{
  "arch": "unet",
  "model": "image super-resolution model",
  "dataset": "rendered rooms with furniture",
  "train_examples": 36250,
  "image_size": 32,
  "crop_scale_min": 1,
  "horizontal_flip": false,
  "translate": 0.12,
  "color_jitter": 0.1,
  "task": "super_resolution",
  "loss": "charbonnier",
  "scale": 4,
  "norm": "groupnorm",
  "hidden_act": "leaky_relu",
  "weight_standardization": false,
  "widths": [96, 192, 384],
  "blocks_per_level": 2,
  "block": "basic",
  "attention": true,
  "upsampling": "transposed_conv",
  "init": "trunc_normal_002",
  "residual_init": "none",
  "optimizer": "muon",
  "muon_scale": "original",
  "learning_rate": 0.013,
  "momentum": 0.9,
  "nesterov": true,
  "orthogonalizer": "polar_express",
  "adamw_lr_other_params": 0.0026,
  "max_grad_norm": 0.5,
  "cautious_weight_decay": true,
  "max_steps": 9100,
  "batch_size": 128,
  "epochs": 32.1,
  "lr_schedule": "linear",
  "final_lr_fraction": 0.1,
  "warmup_steps": 450,
  "weight_decay": 0.06,
  "adamw_weight_decay_other_params": 0
}
Rows from block 7, named by matrix and row number. Rows with one number belong to one channel. Each number is 500 + 40 x the weight over its row's rms, rounded and kept within 0 to 999. All counts start at 0. Numbers have three digits each.
# convs0: first 3x3 conv (model.mid.2.convs.0.weight, 384x384x3x3), inputs 14-20, a 3x3 kernel for each
# convs1: second 3x3 conv (model.mid.2.convs.1.weight, 384x384x3x3, transposed), outputs 14-20, a 3x3 kernel for each
convs0.256:501458515499530621505566543462435456503484424471519466473456470481470510487522443478485415517537462594522471440472497566504575541591525433445481434454422449491532505547488501533539532455533
convs0.257:457474476535485452505517508524480482461477520530504479436519545520482516520507599531566525473502527507481543456524512526535569473530504525447505551517464521481480506494506464560598530534481
convs0.258:441461483462538542532475479490415512517512483505487491473518520513479475450476454454435486498530538540476454423438441500522531551466459530540439416486529590519602531548480495490480531509545
convs0.259:501488462442496470508483439534562497540492535487529492494471520511491486535530552463495511477453466452571572497409450562538472504487525448478491477543487468539571503603478530543509561567585
convs0.260:452520510492592509472473506517476492486436458489474496530443489472514504449504470499509545473490492530535510504531500551462488480545532508497529433496425427460498482496515441417399557623510
convs0.261:426427524481396612483509506567503488448529430456458444567527492500472464434497540454497511483494515469490498524568510547484514535523553435492499512485439465553420519456494478520552558511512
convs0.262:472439443506416505418497505496513542514479509462472539618533474514464510465438487570545505568411517517543542494565514467470500504455489417555508449530572482476558456448356490490454504542540
convs0.263:477511567426569452441563468525428491481566471474537498494451505477451488563583511513529510537517530485509458450444516515519553549456461532564580447510517384479410499498463525537476512492575
convs0.264:453492501503508386524508542463438489543444526496553538516502442451454442460513513475501432454527543538528556541516502502434449512547576472553544414509519480473446522552509502543494488484517
convs0.265:471526565513503511553606378528461464517472469514509539495501466508542459567543506472496477485447443470503419514432438504450477516503525465458478514481469559541528501476503518529479495490551
convs0.266:520546428544558507502486485489509523495486492511481527504483484487470465480514489506488523484451469494482456440504440507517517508503589496567505575596513489465516504572627539455422571621553
convs0.267:481541474560460570558521521521455454461437470516445501536523566545516539478465501536520471506539513487483518479495509461529545483489564485543520477409546508392459489466462547487483481482509
convs0.268:489488438475467519491515501510519548533512551482489451576512502490487551505448398534512619475491568536538521490509503500399501501512505554513520467424493604551519471442494513529498466535456
convs0.269:494534469405504458475477461440510493470501475471448444557516524500493485510546515573475483556480492524454498473438499503456509419460521438433463451573500489556512523570483460478444540536538
convs0.270:519538437557514494451556541517523490464506481484508474578512548527480506500523511510560493434524499479531483485469482514492481457478471437452583442468457464450440478497506532549572514519524
convs0.271:523592590518445432538502508552517507449503484534521472480427478524474494509509512508483468587494526562529515543528509485453474468504419504478465484488568499495501510451508470479503497547498
convs0.272:574517529483601506431486551555478501524480473511504498459528514479532515540511443468516491478482491480549529444502497500491540567495491565480502536508509509504516531514518472455481487475489
convs0.273:440456405545505480459508450489509419466481465513485513580531477499476431480446476550543544510501507540528503483573465499518510477495525454481487559513457494480441537518441509482418471508517
convs0.274:497492505492486501495492523469531518518505483525516487548578567521453484494508498363513580469520530477477513446496475457506406432491502558452459544571434474568470502487541489437529475480550
convs0.275:522410509594521436474546533458458533484517531493526471476485442492610518506498509455455443480464472471483474476579501432530536548451454547556493504535568528501530516455470509536521542545497
convs0.276:511473459533521477560476511501518468483502500447466481540490505506473405476512507471450509510454510533533502441435462477550516534577496447451476546488563501493450478550579466508487468514516
convs0.277:466495420510480526490506446479501466539533467478535481540529495502534500533522521471479493447524530503512504486570500514585560576503538482534518482400532553497515472497451551503520543494527
convs0.278:417499535493483481516545502451438484424559543531539529545502462521500520448521503499514504469512551502454454502536515478416463525535479467474455476538579514558456520499457485508427462499455
convs0.279:499531508450490529484511499465527463478530474501480517441522517458488458544466402464479514497515566520500535439468530483460555515495517493457504500607521536620586498523450555559482500529488
convs0.280:491498457499548553541591546430446487565439446429478512468512464474498485575548538560531500466514470521487473463438471491530517548540575471417504482498449431473545549577473480500503508508459
convs0.281:485428523508536471467508532568467508486506545472455584456449499460476521522485524511468543512492474534479516468440485500509509525570488568474509486479442525455431584527523553474452538493497
convs0.282:532546538477501561465515496485514519496474497476503535491513452450520454484508506478533459499498474496483492553436447579487486569473481433461402457413416421441499536533539477527477527535541
convs0.283:499479460472439481464558483454467437510470426480452508515511548430435465504481563529537492507524504501496454391474518525565484482514529486501497464366490504557424482526578522519585539546518
convs0.284:517448555508451572557495529463470546553529513528522520520519550553493485510467456502502459572527537547555591499510397517505480551473453443408435432478438512544493510483504429426484418475500
convs0.285:531509488442464439422495524446486498526487439491507503456474500450477502494528504473434484525493545507502554529507506474486436571500439551497514549567572486433425514551512466511510490525522
convs0.286:468464490515521463519435522496508506481490510509510527462510504478464480475470491481490487537474493466427507492576520520509494500451453454495480513489466520533503481498499501542580511504499
convs0.287:488441523491502535535481505538471422507471574437491506407428470518488486510566522488487498583566508485475512473527508472463509498542579467556533480549464378381483484550436497452585456517455
convs0.288:529492544487504537461448534477518527498495533443511481521464483455423519485551530534487512509521479524503450523506457505405433509474464491483512526546587528415435485479492506598479515511505
convs0.289:513484453506519488532539546500514515573505488515497516544469448436480482505512496494515497456503524493460494517499532458527503540537476494496462468467518444506513536509461455471518507516526
convs0.290:489459454512460526526499427453497499442451466456502474539572565568550515516577553507489482538498482457504468517482467571539490481514485469439551532513500513511593426477458494524534555515474
convs0.291:498503511554457508517426562452491453465465472494464510507485552514493541515482520555510490558480526492520563496453467462586447496561552448495412446479463473510519418541563460450473561536544
convs0.292:501554480505461506491482485573510530476492473485506459488491470487498608519502483519569558481461480465449463451476474489511517476454434471499512404352427479400427460488547494529490561532501
convs0.293:534468540473428501571479589427474494497504541409575578479513569484481528480491482462481405448472473461479542528497521516525490477439519495503473472487540491548485480503539524489496468473541
convs0.294:542548543528493474463534495446535525503522523548460529572523483516499529468520531551560467520477443531498524607566488503445493470464501387444477512525520464459418535490525498548581517492544
convs0.295:536535522543505395501546640500481455515541465530590480502483457531457495506450449528511536567564513533465527491579563525458529489444500474447493486480435561511505525516519531464602477509443
convs0.296:547570533574539525508427518547439473494507484527469445500484506564541530498497465523496497504494485459490515488450431528489544468497519474478545522482438526467471499504435493480391502489596
convs0.297:506529506531452517600514433504481480475471465477496515478546466444495520553507510512554553545536559505499461528463415508565501476514448452434486502420438497505450511529504488546468498470519
convs0.298:475587496471460504456439490522520471530532469447473549506470497562554557460519493556535507466511515520528534515468504512501431467470501483467487468480441528428518560502548553491486485565478
convs0.299:608523514527583534559471543487527505477465508534502553467487488521538516484463507518488464412507507480516445497490514492515460412483477495444515573492540539462483498438466486502524476481464
convs0.300:455499532525462463503466508491529488503551462515480507473455487512583498544506520521471483511461409464463496527536490473488550604514461533509475461500500499495498471470500546477516445498513
convs0.301:477469508539458449493535517569507484545533492554474476484523535475485490528503478550499508486466502488519492548502533515539510418477487453536590539525528526488526500457474477541502506482467
convs0.302:507451416489508554511501513568571534526505570488499489486503570514541523498529554551474413524426499521588515464456459544579436525528469511531489476443500464531427518477441468426399484493454
convs0.303:480491524459469597505614480515479442505495506511404488496484515528547502489485459519486498544573519496483513556512518453527504468461532462446467450483533480478478510548520512526440507494563
convs0.304:515465516526469503464510467482505530498522490507451473472514473528507541571528471540523548513494510490438589493508511534509518576505512468537530561511455542552622526512422474526542473534506
convs0.305:475489456454531484484544450509489572532532526561505516485488470517534515521566539506494494524500383503459444516420534532430536516453492487492558448498521491554472494565585472513500460485547
convs0.306:477470490470456496529496453481484481501459469533515484464498454574532554509517504469470558494477550463471517476499513484500466433511478501436507451462451470503569499548524537516524519496516
convs0.307:530557467463515501509469498527464501514540521492498485488449465486458484504532559553590540517534470478406481506546513520516497525476512607583584517504429533446427526538506519484488522483491
convs0.308:535433476428526545535496472532515540545507513508566521489555491532515480528537491541492508549508427551509469499495463522534437518541430454526504463469465420468577527492455496503497539506504
convs0.309:505489504486589456500453478526517505543523538412495502468552540587547472573468497502492493585494471513512522477490489537485533507550550466488519480454541486555517472522442443452540516569466
convs0.310:512601521479541557466444467465443490538508511568542585513518461489454567438409481479453516484522541503505486462483521535579563524513489552499513507537432482489490520479538538516529466498463
convs0.311:493532463527503505567524543517525501513530466588512447488508529446463427500537503480536547602623506466452496544491501450469465519537495476494510582603632524436481522471519468513495458532485
convs0.312:508445488403474458508547479492545450556466540494492470503503519518487556502357459492477531484513568492505558453372468513542470483539537492505529416423522494440470564564521492419513435481473
convs0.313:532517549476496502467475496476487493513493523492503515476483516496540534478521526530494510469516559480570529481532502610544461501471515536546515510495426510529583518488513466537503529554547
convs0.314:535556554549484559450474499531500507477504513533502450521532502467423538593536514499562489455506448550549398484463521503587444534531507468474462472445425473541549532494471540564524523571506
convs0.315:462499625418515465443518590541493477466497495457510511518462513480483513537503496542540522543591456498470503485545434550582563506528549552551453507552553437393507513472521525437514493547487
convs0.316:504441473418468496447543497494489485456512542515548519506457500411432525460533499474479522581507494453528485421492469561479402486515470403461528478550462431433444462512470496508480481512518
convs0.317:573437423485598458530452472550508566503518501467479546511527500559459540505554546498498515543516498511528472482536498484506588473468463533515487507485476444446401499511480481483463488536524
convs0.318:486520523491515485459415500479491499472503497533488496466487511457514491501498511494471502476513494485471574469493528499530520497503523543514602478432430544503390530496456542489444472537541
convs0.319:531555508483480481511465543486571522482494468522532499486482481499493456453483554484530487478528477520486479404446527466464506516581498486525523531533475509504457500548479490495483553510473
convs0.320:497475506512468481495451475510506526561548514603514502566509507504520545476461549525493472500505482472476442546518541508562516506511488530447436451431570465513511497467455481561484588493513
convs0.321:488624519573525471481499503531502485524504495471525480497454476500553481499541515457547533475456477499514509466513522487611571475508476476542550475460470536463475441587524480506463482470507
convs0.322:532465517642509468449510449475502489502502462500491466492468419507640474430546481595541457539515511528517495538508486565524521494500447520492531510428496454483505537470508518539586526456498
convs0.323:407535484512402507436451454519560485457474446466436449465487516512492503491533471496510456496474475507520503489519537514472427495487517467467512541458515511482501475468483508549500452444448
convs0.324:579522534485503537530506440439452474461500533444490532496478446482491441498497493524481526518556522556481492436502499424523502474587547511470490481412424538519439461507505531548434520477509
convs0.325:518472475537533482515481494534578578566569502486473466470502501464502535579516546421505498487526536529519471487509521489492514500467506601544499468496496497536555494502464450464500481469481
convs0.326:493518496534531514625565490487502531476512526492479478487495535457437430538515536498503528486511574546472533500526544460476429454467493457585472467438528491504472501463514523481483466498528
convs0.327:511497529463500490522553471553530535470498478451511463532524525429436485572488491488473468515498540472492533460497549507525548546521526468469477376458489417543478463541571446507526444422391
convs0.328:486498479477462435490477460479479537488510498514511492489520540582510539474463484498588548546552541532555503454489479539451509561444467435479533485433426467471491498500469491435516535508470
convs0.329:458491487608390496625456532512524524541492480522541478471498500483577479507477497451515561523544519507473528500524513507541530545503555521502526480518563471576500427500427491479517511467498
convs0.330:497617426493579430472503508558489521534469529539506481535518492497515556475506483569518494512499539510467518498569581512472469510483473482487468479499409573541470552454479485523479500470525
convs0.331:535508519472503407482526531512505489524487573495521472464584519448483502467517519502549492536546545491534500480466445477530520510533483457463580539479493497553449460490491460490525468449494
convs0.332:574508546474531560475527523465446459476511502516475493488473517497512513528532484487489485419433431448489480520542525590510428477519449553502498574503452525521540547455449472496564549467434
convs0.333:520441471540499565483460462514479482499461486495467503509465501519481496501512535486469520534467488451473512543518493460539533456472509411473469515448486557545490525510502505549498418483495
convs0.334:477492478437469488497500442489525484484485464477493478477512519486469534517491571495520508486497586483504550527474542487510482498447518474476458476443494486470403517496597427517531554546523
convs0.335:550499504573578481468491487463482465526492512462470464529423426466566562580472505583539457381496494502521448510517624515501473500484534493595537509518445509437475491486509433469508502492518
convs0.336:497554489540505502516415484508460473497505491481494475473500561458441480418489527537501510468471514497507487474469524504589491479527474564533491544474533511493460546493518550569483502554495
convs0.337:472519464473565489493498429470489493485511536495500484472481476497515514459479499542464496466511526415488461542514499496493493438598500461423506463488477395423410495519447519566464491508522
convs0.338:468475497563619476547481538540554531483489467468502497462445476419468460511570540519588567534523513563555539570522503489504547541578536591564575537581532440539566380437460540537483501541508
convs0.339:535509487539433446438454500486468503469509541509487547452470428489506447487498582482500501537455497521467487453462465513470537555545534533559475448509434518536429462523553515498443508486447
convs0.340:515500461591600475501518529463480464549468453471465544530486441539513539542486472477507509512545434494454470533526547471425510467465470473518469468475470442491450486513462458481539566518536
convs0.341:480490518538433490498533525451501522427527532526526515482471435514471507481459497514504487501473479530466497516548512472511445494523474485592522545493494524516465554505521439544563407434489
convs0.342:485429487509524521459497449532451485557509500547487536503473497526488517508472523560473473526510456475496420487507535468412543565525544511581530493537552497637516452473542484479458498449503
convs0.343:452495488498487552498479484529483478556481455531489524491473512471500485524466520526500483526469453494513482541414465571491507488546495468441497547453508457473499507542531482533476457447489
convs0.344:528468443564559469481454502468549509508537488484508518453504486469485464516517424468533649484455464475522496512470559496473539504564469420459449536469486587486453490476501531560450448450490
convs0.345:498443436499456485429485488549495524604472490538488503491560475527517527521542478460500529511536548509506487516590527529496517482514527572497499591434529530550486461533523523488534500477541
convs0.346:483501546466503485493484424490432501533432452489482484564463457527529578518532510488522477483499544546542470472439478475575478541467492408443568535456543506502535497507510449570533519491534
convs0.347:519527585535567525489496488522510532443444483489465488547489526489479476524504473462511484506465493467435463424482522485484462525483512503483541475445508424481502537478515522462538535533479
convs0.348:513570473414526438493570466516535584532529459535549540423465515482483508536470488497443470438500536456404486505518516534566526555571538567568491450520451482503557435502481558454548487536527
convs0.349:485554477416490597498490575443502458480502454524474475569545507448532554440514454566491475464489497478542461458503429460539537550516470504637540471375523457489519486512481494478514535497530
convs0.350:484441522552492541552502502521509562482494513446483484435436518442412520549495520515529501549499483466529490526561522541524570522513494555464518537572466523477533519561462491506498465532489
convs0.351:519594476619432527505547508484477480452441490419488537466487482484539464471489549489505526446473578503417506511492474508576527510547472569639525556573445507505503488525548531501478523544536
convs1.256:531434555522531485386446478524563534534528451494438476517478458499528495487474470560509473520445454562385485517493473504499471467431423478523486478509546482549586515484506531497480557446492
convs1.257:492533443460509476470449415499528536508509504473498534433478469496492439491461515582490428457485498480453414548533555544490566449488460467502481387469408523466457475526503465465532394493466
convs1.258:512454539425446480506412501598507490454442494509456490492507492532523570528546596448495504511442437476519531526507531557446390455464502442491469447429570530485487484456516427541582497525501
convs1.259:482518456535477571406497480482444477447483491460460530470434465492528541539533555447473380506492544519570493517412484564471449508544547466451468465445406492519462501531536556556438498501511
convs1.260:411465480524425451508529536459467505416467528537504471548503494499550508483482560571472494442399377494539512543505528472486556477463544519507458512543511581517463501536542463487630561551436
convs1.261:441502498528484359501500540528521512498493455500504522508506551507463458453462504549412483523472579501492444454570512510491516564495500532527490410524510525413517574538478494482454472554500
convs1.262:437530533451523555473513561504521476484498439433447453462450522458592564447427446493430518546414511565570522538485444496576515493525496437493558438459529483531452550558588571411519500484510
convs1.263:525523549507481419493480521455541477532500503536576556447505522520470512502525459520565559481493557538494571480432505535465446513459491411494514545568517494518446552507475508569490475479500
convs1.264:503505509512514504522482552522472537499476551427454522466480455504555557509461490518491513468444411392540531504466516527494434465501439462460455411518506456525407516509541549492492529531542
convs1.265:570461516627442448531462530478425545521444500522515465481468486472426469482525527459496544497468558532506470406444491471516474539581499429505491422608502423588475457496522484510463456522545
convs1.266:480536564517575404494509449473539487507439475489491457489470512529521595461485461549509480534477464453485522542518517526478512517517522425481484455424482570423543539472442523546502457423495
convs1.267:483457540521525485470463475474527514520482527536458551565576504473463504470488462437535549484473547462462573433513500544567513617558568499534557426418504448499541479421482489482499488439518
convs1.268:495536566430415464528524500529537426433487496487515433512498499465624550523460457470515452450366489498614490544495471505514534492483424488425553527507584517585496443476569522466578522511559
convs1.269:501522570639569567476518518516479508526443470484480522468472480497517523526519490471480509434466490401500464568591557521539399543553505447491534426566542581552498452484555522503486485517509
convs1.270:523428509517563520450400504542492458485476487458488511448484499474498488540454496445465511453506505444444514490522525546531513499514484515513465499494496439477470514507505447583490487505563
convs1.271:490472517533517503455468426469486517492472441497470493495529493536526582459410423489487460523499434467464493544516490457525578492488426483551536530503566467489494486480497561568528535527565
convs1.272:503552526477503532531478511493529484470499493525459484594587553565480479472466542541527455591505505488563501450547582496527584540520461585561430488549455450520534491515480455536554514568461
convs1.273:494545526523545457497538578539566485495460473519533548471447450483475510455526565535454466439432462472480486495537474503482520524416466462513394412483460531506569530527515487523529461578526
convs1.274:523446532492520513605485576407520576559577510457438390525481466553499518481495481447419508493548550485444553475424566498476474450491471548492516503599510518476439541541464528495487551527495
convs1.275:439500453529592483463496535454447470452493502413512518517548416462481531510551495566504596533571519494503516548612514568523582502516512453553554504503556492458504460503499390522581409432458
convs1.276:505488427479477505550492505571492477510466472483473511494507482592555477542524567478531515464487491532441477507545478536489473546501568516516536410582488482481476519550517474524521539472478
convs1.277:523447475572446468512457401486528461559442526526555464529475489464444515456467546495563528559561561441505471516503490498360421455447495456489404418487520530507482497518467517550510487437446
convs1.278:480457513452433535480471577481488531429492597505490479420512496497543437458476452449455489454463452526503499445503552518555508501498458544512460387472482542555485514619507483525510529554527
convs1.279:479446419435512463460461505489519462503475469474496492519535482458519474520518484489387481530438455545501501590550543570537516439506483518505512521489514477451501529473536502514525446541497
convs1.280:483493480422469461472435484513423481553460463547478497505574574442358379480518592516486502504587550504426469452418484453485465492495518489486501523535426580598466548540525545484518536466506
convs1.281:512487532478495513443504493481466457415514448487505522494522509475502535466505526536501528508453513506503529523511507489579559484503486525545522533514400536512540473473478500485464541468493
convs1.282:448468477494501590529435459483371493518430463520456500464514513566596566559512554453527537522578496497560511504478544549523475572475512458480483558505550542505502490493496462492447501562489
convs1.283:435463522490496520468492429470538502510494540535494517466531511509456512497511465607611495543491462481476498475502454484510545490568505449479540455465496531476495451484538487464495487477518
convs1.284:523558560516576582479503496445458500477496499504515552498521540458457492520475494483505435429543443539528554522551523504516550456522535495576478426443469493490530549550517512484491453532536
convs1.285:531580594492456468525506583517507422515523547545461611465468484447495515501463607555518485474399510445441495509522476544474456507488461490482532439441507496517472481480449504586448448496518
convs1.286:460489480463515532540541481521517501501542535493518491549505501508478513478549531529551540493572537514529573541546496504460608468450508501652393491480513491436540559498495503511472560479437
convs1.287:500496528481435415491478510523589488525509569520479507457439479508561498509538482492558554429402453521562435499471489487474548486530544507520529528531541484461477486485483528462461498486589
convs1.288:494538467496499473506456496501521561428500557482469501553471469463514498503491592592565583508499570503513465477518559500549552415523480499601487440426460478471514501536459483505492497528474
convs1.289:452441444459506486468518433482515499488421453458484449549410504528510588454404537539486523569520538552552499468479510539495487506394488508523452555578492498498512506469565547539555500488499
convs1.290:488501590458515552541521565512513487528503485496457481382405565472443525459468475504490505486417486485478485410490552534543527481518501464518542494502476529516505501466448525490535519542499
convs1.291:491487484531485478513515549519477580496529549519473482492560488469407446435478545515471499499424453516524509486524423562503466484462468494502463562512489509421461493500499506486465452455469
convs1.292:473519520521510485562495527513442559574478552467452514466507503436417469525546505505463528487589572520498565483486538476452448540498503480535443477538492455447503468473465496487435532501453
convs1.293:530503544490474521486446494547524555620484513540526489507456535476412585483446500455459526492525472500459455501576465532476447498463438466436431475501501484506488480339498497512521458474489
convs1.294:368391515465393481533550474556488459433430450576543450473489542453468442546497432488576594481537522515540562495511470499507570576503477561550508505549554474583523489531497529430483453434470
convs1.295:506502489516477543504468542511454528464464540415409472507558514440464492461477531568537529515488495519515471546571477491526561482420413497519516586520494565532470442550456423476491501536525
convs1.296:531519516432538514528492471474382477477497499530481539491458509477480415487436514488579514489517556553549523534460461511438525556507492437517552533543491534557475471480502427494500449451478
convs1.297:505485426540512420494483459517536499514575571493552521492459534551508510487533451415506511446427410466517449564432585510484485551517523494465532522490551468536444438456495504570465471491562
convs1.298:455476492500503519550567523485573473486455583487494477497513532541531499496553472568493599481402486517482486535621498507535480481519502478492441415494523484500520517501497523509464489501496
convs1.299:434515469476502473560431501493448400516434510483505546500435566513423498500524445525526565464516573551485509497487505535525447486541513545538493529537481467493418505535578526524507432457478
convs1.300:517499481494534444466494451530510436479497510533521493542514487431509466516467519485508522569494547452507511429510469539486536509451497512505522416428483496520489524476475509508547499457486
convs1.301:491547535470549533471520546506516400507476464492437404485476458496521484524561510481567448533601497523529521500548466505479493552543488511503456409534481406491474553491583451470536514467542
convs1.302:558438507510492492557509425524487543439466400555509478503534449442497358349468442534525437483525525529480529543460560532488487518548493511512549488407528454515569445527528519468570590536486
convs1.303:452479432476446491508526492509490467500461528518478472561525522441543493539452459483495490482515488518522475499526556456522534495488527508473444543575555578496492558523479494443605494450528
convs1.304:493491472543496535569520509475489412524505508478496479550512510530546549542465548470514543533467475589545494569513530463528486487508461569427515522494546500520537492443499542506419476473514
convs1.305:412527449531538440554526528471513558560431488471495496555503531476547568470440505475550525487538516457456488480490499455403416445462505571471484500488490525513463542489455548491554472501493
convs1.306:500490509554508571525478553489444489503535539501456469497437435520414474480506465496495513351468492431400508540514493506509492528579535446482504497452510490488549498504521482505495507465435
convs1.307:519538511537608507540498433484504491550538439564536430529487525522524563539454521557531509505506477526444497488455466588525503504526479482509506507386472497490411502542554473450528515523479
convs1.308:512454538475410456544524550529527489441474490446498500461458596625467498554482591506459586484446529531518522573477461473422484478461501488536456532479550502427539499429509533492495541486484
convs1.309:479529535466451547491471551486421400497479468452495485514525415494504546500540459524422456573505428527520437509522515601506511493546552492442449592519564513512508520513495498443575429469487
convs1.310:511536518518468524454394503508518555483489497450479434474530483482488568487456528562570556428531436472541495401428570491524508459484454443500466418453504528536518447501479478545480478508553
convs1.311:492477481492518483490444545506536531528515518454360478457437481474477501490474479543528537460460455501527510493516496519543598510489480444427395508465456482509464526488537505554516500494491
convs1.312:488441416493537469478523534438453441518527499521470432492576497491390475541484510453484436484592501553536524517542509452506553453579521477491548485517484464493458466476591491530579465488563
convs1.313:496494564522494477527464412543522490531590560486547499499573553427538501434502489520605569496543471473484415484528451516477503474455481557490486504479510481464444586540448543473458485426456
convs1.314:520524520489506524474454479473563436495485489394516549492493438514538514449475492463490556523433500476477499483458475422513584476462479469440417501498469434473593520454423523566485461434453
convs1.315:468540530475510521469519608459569505458564508510479512492465494493430496536461486496460534505384524523499469498515515525483515503505485538524481502519586533508506608545513540502478437514527
convs1.316:468433478580557465542611532419474509462531430498532487536525475484483499499514513543470483573623408499531535489482560478505480471535521569562431569561509514501574521481512471473506583498489
convs1.317:501404456547497475511489494483420514472521423541470498437552552474520528487471502516520534532536450508457513438515528561549557510430437461448501528507528541472476505547473486422436473416446
convs1.318:583490438532489493541526472519506440520510474491473515515545449479525532511565474467493486546489379517506468528476461526473479483539487460489472516490514456453488413438503504564521424460520
convs1.319:518494560535469437463443508511482500457459508518553512535523522526550523565539566509482494470500468480534511529553544469515516481478478530494474486526515499543554498586467486495537476438452
convs1.320:512538515469531507599508517515533416406515487489519492462507516507588479451514505520524475549509499502505440465448441437478588466454510424443492492525575484618548545518555499544478562494541
convs1.321:464468507589448464558504515538525542446479524559568543454517459563485464475523507470460552556529458462493478505496489496426475394383442555535512541584553482516467455507500488469495458526479
convs1.322:518486488393498448509509474591461439521527477515526553571565495494452475549541536579547555510493594419429502540469480511501543484570566508444480485456470439411492561552536551527520523428517
convs1.323:460471532473526519493495460447444505490444470496506482489528520537537518450501556503515432559513503513514562550597545566608519516494483438429460546604475492544520510458491488470486496516491
convs1.324:525506515497616513522473509589539463571520478514555483502550538529635398513619483508462501553487492519515442509444411456506561531486517490454568474479485484497540518517505502488492454455506
convs1.325:497490572518456540518529551502502459517503403536461537514562490547511553526676501508489509478499476494481555530495463549538522548482536495446475490436468517450493435545472487507464496498529
convs1.326:501465495462364410466514476469508543458561496483528456516504448507548451425511543484463437439501548415467526394493529425391504482485465505505542410509457495497448464482444547553556542577454
convs1.327:513445508464439540502522546469457536458482532476489426517449506525471520441456487496474524441490542513446460489414472497412416515503467540561522512533485526520480543484556544456468552496470
convs1.328:472436455507527456505448500517470520484536515534527574536617468498478532412480446479509506523470422507504525502513486511551548508509436488487467519494528489433545494534506510463458487496486
convs1.329:556504490446477470498485506486424479541513530512498537458511506553488486489538518464505444544486451579491561572467532506478493534476528461507456486458578467529579517585492477529598538494550
convs1.330:540471441514508521526550517561533565513503434505539413497517449410561520514484507531524505450483503465502507552460539581476558475520467463491473490493516502497498446481527466528498483565558
convs1.331:445503624517468507452482523431522550510470534445485458536502508562430522575425501462514531516515589500584508486513497456524484555574542504485552577473550509476508514488492516446472477454464
convs1.332:510567511396475491546513466436504456450474477539540526493436542496535480465459492508584587495370469504549427543572496486536497464520501457418413566615525513532516403423553510427465531517456
convs1.333:511463489518546519572631527513469463552496484464490556461457488451504529429502506464455531523530429443521529489499495493388533542510415554455502544473516504431361497498524560517485466567542
convs1.334:466592438515588433534511512469514547530540521460538459571523562492485496439487548496593479532516410485458429461501514485448515443525561519529476526445492487519482454395435481509553506494543
convs1.335:563513504542483461526516545441507499564500505452537439512547527534462523540509488595517534541465527525512535464495495515472476434437479565554549498481492498446449538472460390542560502453487
convs1.336:517546540525496507549530585440515451504488491533556469496468549539483560526558537463451470486595476605586486575498460556485513537549495525518479532491410519494482537479546532550523524452525
convs1.337:531501450480518483503480449525598573546550495499495430477476521513515498522528466500609553489554428493503427502456522515503515481507467489476575527445545579578503510453484457544490487482535
convs1.338:519510494527488512507499525532500497533519534549559527526541446505562484455501421522502513532523554486542559493484559499499523490513506485489446471564559503464408488475437548506487465414518
convs1.339:465540533488476458487516506525559489533620472511534498416451436442466497505475495502554488465515455493457517422439475528481582459469494487471513467495584449478507517531514565505522511472472
convs1.340:517437445406410487473595531475532548542515477515474528481509497450478498499513477526465562511583555434452518541561611365497579442498416539526493503514480468448584536502502489443504491526485
convs1.341:574584445544551472570508506433491499574488519495469494501462510493543499506545528515497434492428471508517459516433464514488536430483520454508499450500500461523486487476497465500524515540519
convs1.342:491549519470471499466466605503491475411481468443497454428488545486460482521452503502516522526568563455533537491530505514523506462492445541447506508492580507369388541466455523457462454450497
convs1.343:502512516498530548505513487451521512490425513541490480498532475445448562458447495442472501516505544474486482415500429578504429613526523486484504510475502504535489492435579490499505467495522
convs1.344:455496513495441491523472505562471474556478461522490526522575559548494500514461499453495465508545512521511452518566510521491527549499426521445519629532548579596514487522542489446507502485498
convs1.345:375573541430477478544456463523536531418503499547465501534428513561508496513444499523570464440516558469453498466521470528462501491507502537482484609433523494394371474478507479485520487541454
convs1.346:502480474493502518433512526547503426474517492496502511510477547470411413448510501434543475493545491528526539542527519551468521478473515538464547465500539536476547521496481529554422538499556
convs1.347:515479551498597544423385462505535456500488468546513545514505538486521475453473504475509502541517513473439435531442383492509519445572530473494492484489490520584570579512543557483535506505505
convs1.348:446473493456459462529514500479546506558573564524577558583483488497468479455430504475480436485516531455467472475458559498492486530539515590568574362416430393465498502479446475480473457458489
convs1.349:514518483483467529503558539497458454483509436516581495505529413481506476447451489462469540555479510555480572507502532470475527532520507560542517606586542564477512511496496539548531519411478
convs1.350:404459472499451568470443487522479580549517512548510542509410505481510505476452516550463528413570468522541514453494447410548486481456462482540449472521491495525511478443491467587439492540415
convs1.351:459476467534507540477529594447532500540506453515487523528576491503592533474505522538486512469549472498482527480500486443554562474464506516506475492443445506432487517492504546509539580543455